{"train_examples": 195000, "image_size": 48, "encoder_norm": "rmsnorm", "encoder_width": 256, "decoder_width": 128, "decoder_activation": "gelu", "decoder_head_dim": 32, "decoder_qk_norm": false, "decoder_connector": "linear", "beta1": 0.8, "eps": 1e-06, "epochs": 23.4, "final_lr_fraction": 0.1, "weight_decay": 0.2}
Rows from block 2 of the image encoder of a small encoder-decoder image transcriber, named by matrix and row number. Rows with one number belong to one neuron. Each number is 500 + 50 x the weight over its row's rms, rounded and kept within 0 to 999. All counts start at 0. Numbers have three digits each.
After each neuron's rows are labels from the 100 images, of 14848, where the neuron reaches its largest size: "strongest on" is what is common among them. Only what is clearly more common there than usual is listed. The data: seven-segment displays showing three digits. In brackets: how many of the 100.
# u: gMLP up (value half) (encoder.blocks.2.mixer.u.weight, 768x256), inputs 86-171
# v: gMLP up (gate half) (encoder.blocks.2.mixer.v.weight, 768x256), inputs 86-171
# out: gMLP down (encoder.blocks.2.mixer.out.weight, 256x768, transposed), outputs 86-171

u.562:486560535444486555543492425467412518448582583396520552423446499509548524458560531419511579469543534461538403526522443486492571447520475490514567545480515499353450516520521487584467548498478527561482473574424429542536571446495485537500496426445536571504588450
v.562:491496526397570485466538482547510475426499507501486529500530506557510436475455593487500498472509465394446496540492434514569480456491535514497509410551559485522506538525498633443592464476520449546511554512476490483518438560509502576391586447507512476493468471
out.562:504490407482490477490479495426459527548519515412496563582572469457462587512414553576482428426482537585421578509493540511504543611430430512537489454399408482494546481504487449479523486494492454381535469528422467445590419510481400500518457509523517397495493629
strongest on: decimal point (76); blue glow (38)

u.732:552466389469491526504455553442623485491505510524484430527417553569606513508538423446461530585448428523542461522504565464599483453502500483596503542464517559509567509510504555524416513549454503515543508433465480508456541455508496478469431395499537443523562515
v.732:605585400500456544498458537528478549557486507471513529534523462437573532489524561469470566413556583453425471579590592472494543497501463491438497618393546450519491436522489481473485482520537511421496596552430557542460567496579509459526526429493457465549495604
out.732:552458585538582514555567475431421468468533542484511405554458504513604458447499429513495467509567503502510481479541510522464582512496596471416464411577494595552410520497610490514428515514553546408503541566592504495460594440420488545511509503524528531509468457
strongest on: dark on pale (49)

u.273:474430424448492463489448544443472533483495430570549448520462523555568476458496473448494523468496527480563546480515406453407503488394542397466507490573487440486517556513462514468546449489476517524472489543434393499431521446506583549510435461624592478468405474
v.273:553506502598460665501553474476514508526520518548487507473473507556560421471442433534519412405516560576497557497436478503556580559514534486474578471480417526425494501394511448593429538490525497500483491582525449497501592455433448549527454460547529531451520547
out.273:584563471384534610479562539503531517590512452511532462414482433563507497521453539517410465583518518551517574458518519425529509494518572555523414484560398484548566595525526488451503685546403518423387425433553478533492548410500543476518459515540530510527464505
strongest on: white glow (52)

u.560:470480508387536498522475485473412469433465447534497474551486444464623570572389467512513623541477602496457529446511402459486445549413487501546525519492463547498591499540478519480525555588526449475569480457378453484487469377491480472574447490473435451408455495
v.560:532424519508579496464544471509480468470520519436582445406574507543591491500490551511538526476474497519489465475596478451514474489577552479521501517447515489414598599549484470477566374532463484587494469526521513533633456451496489545450513572504571446461575467
out.560:517542475461492540448568500469420487544667553506537556570508480525530532531526467499403500495476516480414447503532485590477542444467438469507433472443453533570492529406528496459425442444458499415491542476483538430504412433413516469554572500433610456481504531
strongest on: amber glow (36)

u.154:535551535443592556559527443463424537520507507497586417506472446465603596481479514338500483570476552544526489432499393384421552506452474594447511489454520553524595505421529500502542455405459520413567479472438510598510449514563541577558466390545507532521463442
v.154:499475577535464499557591530456535476419511511530461534504586543557495549578486494578479473522516486476515534428552493508454517519507468530430428516571509542565490485505495583451534464429521465589519447548460452417540509519585551609507485556522434510556527410
out.154:514513529600522457543494435492454381496517542412429461560547482483511433402493528427447527496499456493488429511502439455476479468383523485441468459515506407546492364512569547521451455409452546452470553492427518492475509447394495558459553401540556475455516496
strongest on: amber glow (36)

u.652:553499522433484341558467455500551520489539470617523537522484516371519463470447506464464529567542521562575558586410438453528578567412450471437538437610536483459544573536533578516436521507471512510491529423511449554547453548537437486495455492559536516529463533
v.652:481546518519432523492453460472388424412522413435407463485475603441476476469509548571542476533551424507539537540583448482459551523448449504448602517522563371469553500474467548414545566485489429452496505442424450493508592577531447494455538439540469524515631443
out.652:466451525424484574579475516503606522439573521530564563530447456474477577467515446590433433421526542479592543444526561485524522476541507565538447527551555531490487567536509476480499608584481461480442425564604413504497463432467492378493507571501509428483530471
strongest on: white glow (57)

u.665:538545564441477490533552454512509529512482458628462518494445474442559469530486451463460560551515593519438486454441448474497563510496475560443572453559488556491419509440582467441518424479497537518457589494553449516543516492597545543627484441441505449552574529
v.665:472452513504503450442596474475509534457500484506452448392425585498507450472515559427617557567523429482553555457495509509554538437545444435477457480538442410516552529445560506567522392462506524577479489533458498474624527585503541503528495468421564563450491441
out.665:505528454542510467529489521472428517482559571407516559539534470463488483474493450493494582511494456515530434495513511517504513550426490453444568501397418536547439602449511451499412542503505467459524551469516522428509474479549389539507578516468580547430377501
strongest on: red glow (68)

u.551:517498552439491512560497493465476533578515482559483471454424418495503514572561399477501468520611562569477466521510579483452521475475449526617522468490435511464458536528442521550474491493611514431528459486432427525458420476499490571571494490455451474574634487
v.551:512343531543444524510504555437556525481378497541463448485548509525543492511485457480496536442589432475545590585567545551480511444423427463507460440477474523533479458524582476448495459546442466517541482512476532532547556467492481492456519468452586543524464518
out.551:516466469571476506501499411533507467622561509507576341444452437455501470496446506545528491501496512514473488444470459516451532574457417458467495463500404423517520434549594452485441580582527559567528543465508495581557512423468523523484476550513458614510426458
strongest on: amber glow (43)

u.238:571483505550511393591548474373483521524494454462462465489509513497526413494542498469479546518568602542493462469523534486423568562480398509475508462571478510532556527447509578508560514521457535436548423487505439433465459407579432523608529518492487462393494472
v.238:571600573444524526513435486369539566526572501587493560530476492469358479484559491519464472406484503571497515457532490553503445456431410424485427501614481464592549547446649517470378559471554493416526485460535500493527489534529551542495450423530457544498512568
out.238:469427477448463494504426488550485548561564454537501560525460521534437508472451580455562521513486525401486475639506512513483511530464438504520520507500435438491519452491492379578508525508573385474438520474456507523526416550495529504518524527432499537522536527
strongest on: third digit: 2 (26)

u.509:482455479537508499536523478454485558581466512437485484554453434565523594500519473453505553594532514513500417448540440473537513496491534439560529576536399506492596485480542475497503505463452517343494533461516410520467564390500406542440463513563501503484512512
v.509:551480513502462510542443501458488534519510467551555466575495449513650640506544431531429564430410459472431471458451543515492493540474509537586450426427505465537515487609490514589511465591506566496438493471509534464514575527476480526470453441421513480492554550
out.509:483402477580514550482492472495454454530517502480488483480555523494500518522501535395591500508467488513509507578502568542468449502468440458475595536411454487526556457578438455470458543431555329466519531497561468606598518465506570534580514517438408570479559519
strongest on: red glow (43)

u.295:523490463524560477583516534495501513579521453510507546477445455517515476509525449451556560468599558500401469467477422451380544385490483511538481373460517474412398443494597496538537517512491507499468446582485587471496509497470403515485490395489506431546487486
v.295:421462440472488541511475513428528509497472440522603492572521426545468567507437492449494468512506479523514611488547384521603507556394496501433502424527472525480412421524496537476506520493563527437573521546465482421477504483542503480506478552450571450614494466
out.295:528463495548534490590452403547517477522484499594460443497493490433495395506447500442509554486550488480524442490470429420459481515513524483551539516540459488465477407502574449536486552578561577609521503470441477538483432508463610534488497547516449610493471464
strongest on: the digit 5 (56); white glow (39); first digit: 5 (29)

u.470:549404548498450556576539549491489529547480479616552525484437440538426433443479533460483545482577510486404467493506485474469479545532498465502618508589407431510626443522521550468578461461481517478523507554484536633372471462535565536535420462459547521557488417
v.470:452518477515457396523475540498552447483514449499506482479489450560486467451525496407461449479478431567460489490440429500444531528459491543500517511551520461604527590467448579457483428574414466509616542426492424571458478463557591482526419458592594463604454494
out.470:488465486480359518500525501597418496438465549503428527490517486515502447569566484403471585470498481509432452512574560515453490493575613567480506514482613608525563461496502515533455512548526513463454530557476470462438542561548563486577442492461434505488497549
strongest on: first digit: 4 (28)

u.717:480553447503479482503524490524462533551538377498580417424477488528518517544375495446509492460510500472453535437428423388457561550434451480559522474517476488477479430513512537500510434524580575442448552379402508560434526510522518498536447473499484451589526489
v.717:500561562488599533511486435444453460516479516403534433533477549434489533521489572469521571548557583494431505522503442557428426503510594480502462497568526512459445494525474429517553476474556418431513498483543613550509423510524489513455633554538446443482554526
out.717:526460519525577504475521374485525434565535389527531439503450491481516483476500493531490548407583434433414397547501530506518525506549446500487483448534553387495465445560526521445583471493482507537572567504503526501526463458512516534489479579466400469480435455
strongest on: dark on pale (37)

u.403:509546488488478447518494445519396439464523452512563540467482460579538513419527540412501499501634522497477426434437492481521553488529577332457575517512473544455440438607520558569469424442451429487574381550469486499451457501522468472512485391393533514530394396
v.403:503441463498443542528574479514460448635562424514555539526448514513527420510474505480545510527581486472501439518584449540611550452455520461426404573541487442478489460396461489517478547529515567491522611488479567508481552447583523529563503509480412537547521505
out.403:507546494525456468579460600466509523487457574492499499555407451419506554558427472494458421552524505454495490423623481484458562579399473422495503411485529507571538556479510423445521467524482456504554479567485575494499427517555519462576563489585504471465470419
strongest on: blue glow (40)

u.387:609523401531438528512483512401447503484461521598584513502400522471563414505493410478524509518510558492530510504430489547342524480535427429524515431450614418462500434452542530480454539443532517417528474512447528531569470558520502520513560424499581486444520527
v.387:575473382493426550426395493516534544471509549450476489419527503502561499519515528527568437437510474438479553527558445513505500410495502355516443454495470415593448519425470516514548474484541490453488524552525507499538570460502504519474562568478500521626542467
out.387:494466472508475526424555487456465568595491535540476456435406574447604440469389537424578532556596404423474445557455524487532452502535521469573475381549529501512487387495459547578565534456438561541522556454427463535541516510436533494496547450524395494457482510
strongest on: dark on pale (44)

u.186:511458478510519478472540570497519475557517427487535507554501522516530485511471447454533546560475524515467482514469558408567529511533459503441422483558472442447510510505474517516593440447482556532460535434539437453415585532472559524606549435519487549542476530
v.186:549604526498424446510511542523568461527498480488420474377478430610503466521477451469502508441605496465457577529480498414516497494461462494432499451520534538529471451447472515471540503496465632542456479519479421442452587513603534537533462494456556517600498528
out.186:560547502495435533522467552547480589512501502510505532520561494501394584474481495508492481492583454520507437548457566512494489461454564536363514498456514506541380564316527471515462532450491488492469561488490471443415495534511407500462569474471487550504442587
strongest on: red glow (82)

u.365:510456516482523542521575517477402492483612572570519535487525580576559446398478562426474392513527538494602518496575473531613512491431462490555537526549486574520517515472585551536463528444511526546463486494514488524465556398522545501551551419470502519603559426
v.365:521528555511583486527463514543489418530568468558481547564496577465403573591538470541478453503541536498428497442598555459512378522517499535445456456487518495481434353487548463483558517474541534584483551526542509484447543549525398529518561471518409457494559490
out.365:500476486444460496543513558531504496516542479479496550469515487407453503567442533452483423391526546505502518478484582518416578560447513469493532475515497500517519492464580349407514500477545514455512529539504545467586367580480480448483535574450534514534479586
strongest on: blue glow (61)

u.597:564523411448502537586532534512497515547448516512525489483492488548444477537543508495509413520590497466403538434467484472465480498615394413521454518568517537391518452474546475574553475453594508492522421424529542475497510529586446490534486416501487480578490540
v.597:481527483463406567499500536466475456464570439499618559448512459567516623449446549445550477527549465472528540444527420432579452445449457495456544424540395457516518505490496468441459464468498593511557461527480415538471430497502456497567524409533416547616503489
out.597:478477518503457556467528481493560476512414530559489345386516490488513453570525548465522568514460576504507631507522386542487466527527521400473531505528549557586494459494456549487470393530481526499508495496504563513516507484527528451449477500477552516465466497
strongest on: dark on pale (56)

u.584:514460488408512513575550446473559477574459542495597529477507447434582522512505425492479497527597456510460537460500528495576542528469493505424480486485406515438443465524504460409560583493500625452578559558505442447543454496547606547539496570456512451473441559
v.584:557471501570556537447483420557394486518467557566460469533503480485519512586476532516518599393581599484518460472644519563381533514563498471531563507428567490483506484511468414439516468393562386492580542448532421458530438559406386545445497477458456517447501614
out.584:483589401436452583392429548490425466444533498459468576567682467463485604530509526555504464470464518551382443472497541456481509484493535491523530563435470540512499497503495527453455526534557574464480464557480483414517495542423475553498541548428468495506486589
strongest on: amber glow (35); second digit: 0 (28)

u.73:545477497482496409454509515468422495475445476561558575526516509434515457440540491541471543422499428578538472515458547589569463520508536429478533470499517497503465485532560511550475608473486529520579450478429571502490550485507445538478536523485489578507329582
v.73:508550485417612540515538467511500538522511487491469599515503620534504475458524509437467546572526484408565408518584390541525466464510572514445525519501589526459506482492565489488505408525432535515472525437475452537575525466517547536474541502536483424444471571
out.73:531556414558545555440556463478551468513481492437369470520541421455601487578472490466500562546476574510496486514512541460462496478464460483450509527389457512521502490407475491492494424495415553468499597493490478442523564537533426500500600499477458493472521534
strongest on: green glow (45)

u.215:548403441504480442522509483423489455510435456599473399481476537553490378461518545409416580485504502525502394599357494419450468424499447494536560444560517454501563519475448621484482487460424491581551436506524574495505423540591502504467456486530581499462510497
v.215:535483480487460532461590510463597441578494512435431497490479540515448492446534470564518550556468500372582471417512572479484444509608489550495518609448479471425487464464529504576461525512531508522480479439541523463599560545527394514435525554407438512472552527
out.215:493470561482450526567432534536587516408495513499527532518446494534455533588494500511490401431423561479525490492550618517567488481496488489490531485449522544494454489481542441559513476520531480528507542572490534479448453479510543501512485512438507483531458412
strongest on: white glow (59)

u.459:536463353535456441457521510485475502482485488458539492507418524562470572465569473507511513475486463537442474464538537465642515497430497446431539471460438423497622447496525538463553502460364520416483537416387443483449526499580535563519543478464511573483421492
v.459:485477545478678452466505372536489479411520473552502505506463547521478491444475474471554485590562524462515472460551473483497530429533519450504487567509569551458481521564525519526551504480513482437515459472420479463470438489505526503497492413453430543489540496
out.459:511471465520511505461513422492554428526499481438477470548493489571539483516488443598585578494610528488540453498453485509464512419443448514523449521494541393475458448447532560567566461487525562528439534415529431475550579518443453477419563567461486540502585530
strongest on: green glow (45)

u.167:502555438436562470526506506471503487559537412546526495500443519452542550545465563524603581459549624537559548499453478514434579537468475565543476530476491469475452417510494483553494455429478549517571450569480507470561615521584508469581481478463419456525401583
v.167:504541571388547498671509496544519554601564492504565533434536482543526536573475462460522481486499572533503415545527570439496430508538399457498518492502396528481519414523474429596456494440457513547496501427512546495512500525528463548626515431438559454583491477
out.167:508512440497494522499529462508569416478476441544424481472575468418523451484551519536482581540526521444548517454577586464515524498523521513383525483459525471523580501490445523393486588533454486433397541483508526604476538524497519528463562603480525546475523482
strongest on: white glow (84); the digit 1 (58); second digit: 1 (33)

u.315:460537448453518460498521592504490411439558450618531452525487558489499445502438456437502441487537544529529588466490506445526516461375485431415537540645518480490497536475592575499553438512530553551568457416511577496464525515599602502505424447528489568559495496
v.315:512505597558559412476555485496438586470591577503559542547488429521462539420448533542538522482535533564448516484465448488435553534429428582523489507553374479473461426486572462647428524503503400508513476497530508503460543475451361475536411512452591479493500467
out.315:567550506461499561490529488486567465576518458495472446497482438509540493515540536688570422456358499384405473544412612533465503538495389440483564466469408481478536549459546469426469488427499505467445579520489513524461496533457440554468561588448518467555499578
strongest on: amber glow (39); third digit: 7 (28)

u.248:463479502466439374507475503519381413455574455600495536478521483563461511387387455541552553504494524508526528538543503478520505498440518556545519549546568416492460480499584484477475448493467431477492460448553423535469496504530507522526428480443446525427413456
v.248:461399483518527521498458423462477438511474483405503412427512537444566563480368438499507514547542533476537539564546426545486504435439536477454574527436475478509475469482525605448522554502418521525463547496548454472540548489460461497448510580420551504505589519
out.248:543456545569488426447447457483553468442385520503438497551511484571506487468516381412473559477475584584533471563504436450388534477422446492516578569424505437546377518417517466532391471447441527478541530570526491537416537491494446527588474547484589486482510460
strongest on: white glow (43)

u.407:497435483544426499535526572488514522551504524528591452509478495531558533536490515413501502530490534545549569567460456375510587482567442515510612406588503577545558536441397416495537510480489551564592488549528537500441446496554566525579523476469461580565442570
v.407:605527411573446498500443404470502526461521406505516481484487582501420496549564586467495491465500433520447474481405523446540486489550475487447484536486561489426427484467564436514478438463463451454493546547567541425423450551541559480426465486548474529541516460
out.407:601539464446521485374470532507395499560473537472518421443522517520435565528421485466503553508452515551395420562508542508509521509444491486472460449405457519575454423556606551533462477476492585450510488504437514470419524430510432534525490445477476554523441532
strongest on: decimal point (97); amber glow (40)

u.322:471532634545555518539471580533449619476551509597616591526472516447524512486506507456574512434526457496522504408427556512533551551510526439429542453535401439513487474514493450560454561506545430474521467527524488544581514486491416531458533479549436534543464550
v.322:443453474535501459500487503458632566508513552533563486628444520568526455328515468494509590531572436468498462505496548434462533481506412417483497506567465474492463518473573527601520504460565517470610569518508583520513528477491554498512581412541485479488442487
out.322:549507492522492450491503469421524479562537473429397435574567493528551567499500434474463587478536477554426515484541436484443490517440412465536542508411477565488482488430521533501454463529444522472528635518550538479495545564536472517490479524473595497466443515
strongest on: green glow (43); blue glow (38)

u.321:469532554563544509539550496415469489567493526578574528516489534536560537439462511496485460553559488539559461495464560443476523506446567441518584472456559503432539516512543510484408391532544531538531382534408502537569530505537469521509440416501562556501502401
v.321:557411459485482553454504449406409506574573508488522459404451424470508480536534488475444500541563522511477502405532571504512541508452530471561477570449493445493593443521590535511505572562505489564584476445509518505575459497592508607596534511454472526485595553
out.321:562518511475514487479605503547498471582539524490547411463445452614445470534533530499532538564528533407478508512474502507467535512554527562440529497520444502539455487499516498574531525520515501518448516458492556541563495430441453481462578465338464492488458516
strongest on: dark on pale (37)

u.366:552536526489477489537596548531415523503416470570534503558429459503532481531544490514504510464569573456435560362500508516446500504537454473526510467534534529475501497541504482572545464519550483556609533478504553568465502445586413545533572459561459501475485588
v.366:555537532431483547552513496542525447519499545477489508510495482458481381517440468354452564541425538509589503519471494519473579493434538503444521375488482500575437537467563498474383576508466501465466553458472481437509480492473540509385531461500561520473456500
out.366:468466475487418565530458569569577492496445592514448514479553443501406576527535526566394518482480546453549497492537520512468533535502504450489584499547551599550490533475493584521507442498518499469547542529536585460466498419471501452434578575444483475484471490
strongest on: dark on pale (58)

u.588:484508491548524506466539518509510510584440549533498418506491590489544602568492487474497487603436469489539547471481484538433496480563517522509522547525484537494465526502488419487405350416587492452455477505426475553535494499507466597494552456563543494456503566
v.588:533580627524555545456528469520461498514464561456493519472492516403487562569559610572510560434503524431430446456567524534523506482567522531491528540471569516501408459522456444515391512471595434513564509495506539492519487494545404514529524513425405467476511625
out.588:477505457555544521468527478508470473512535512470582470449456425584567406540551418456482567546564472467508486437497420531547423409590573459446450437620504501544479528526486534496501571562526503432405558409549470535456611406503515521565576539477406537502514478
strongest on: third digit: 7 (30)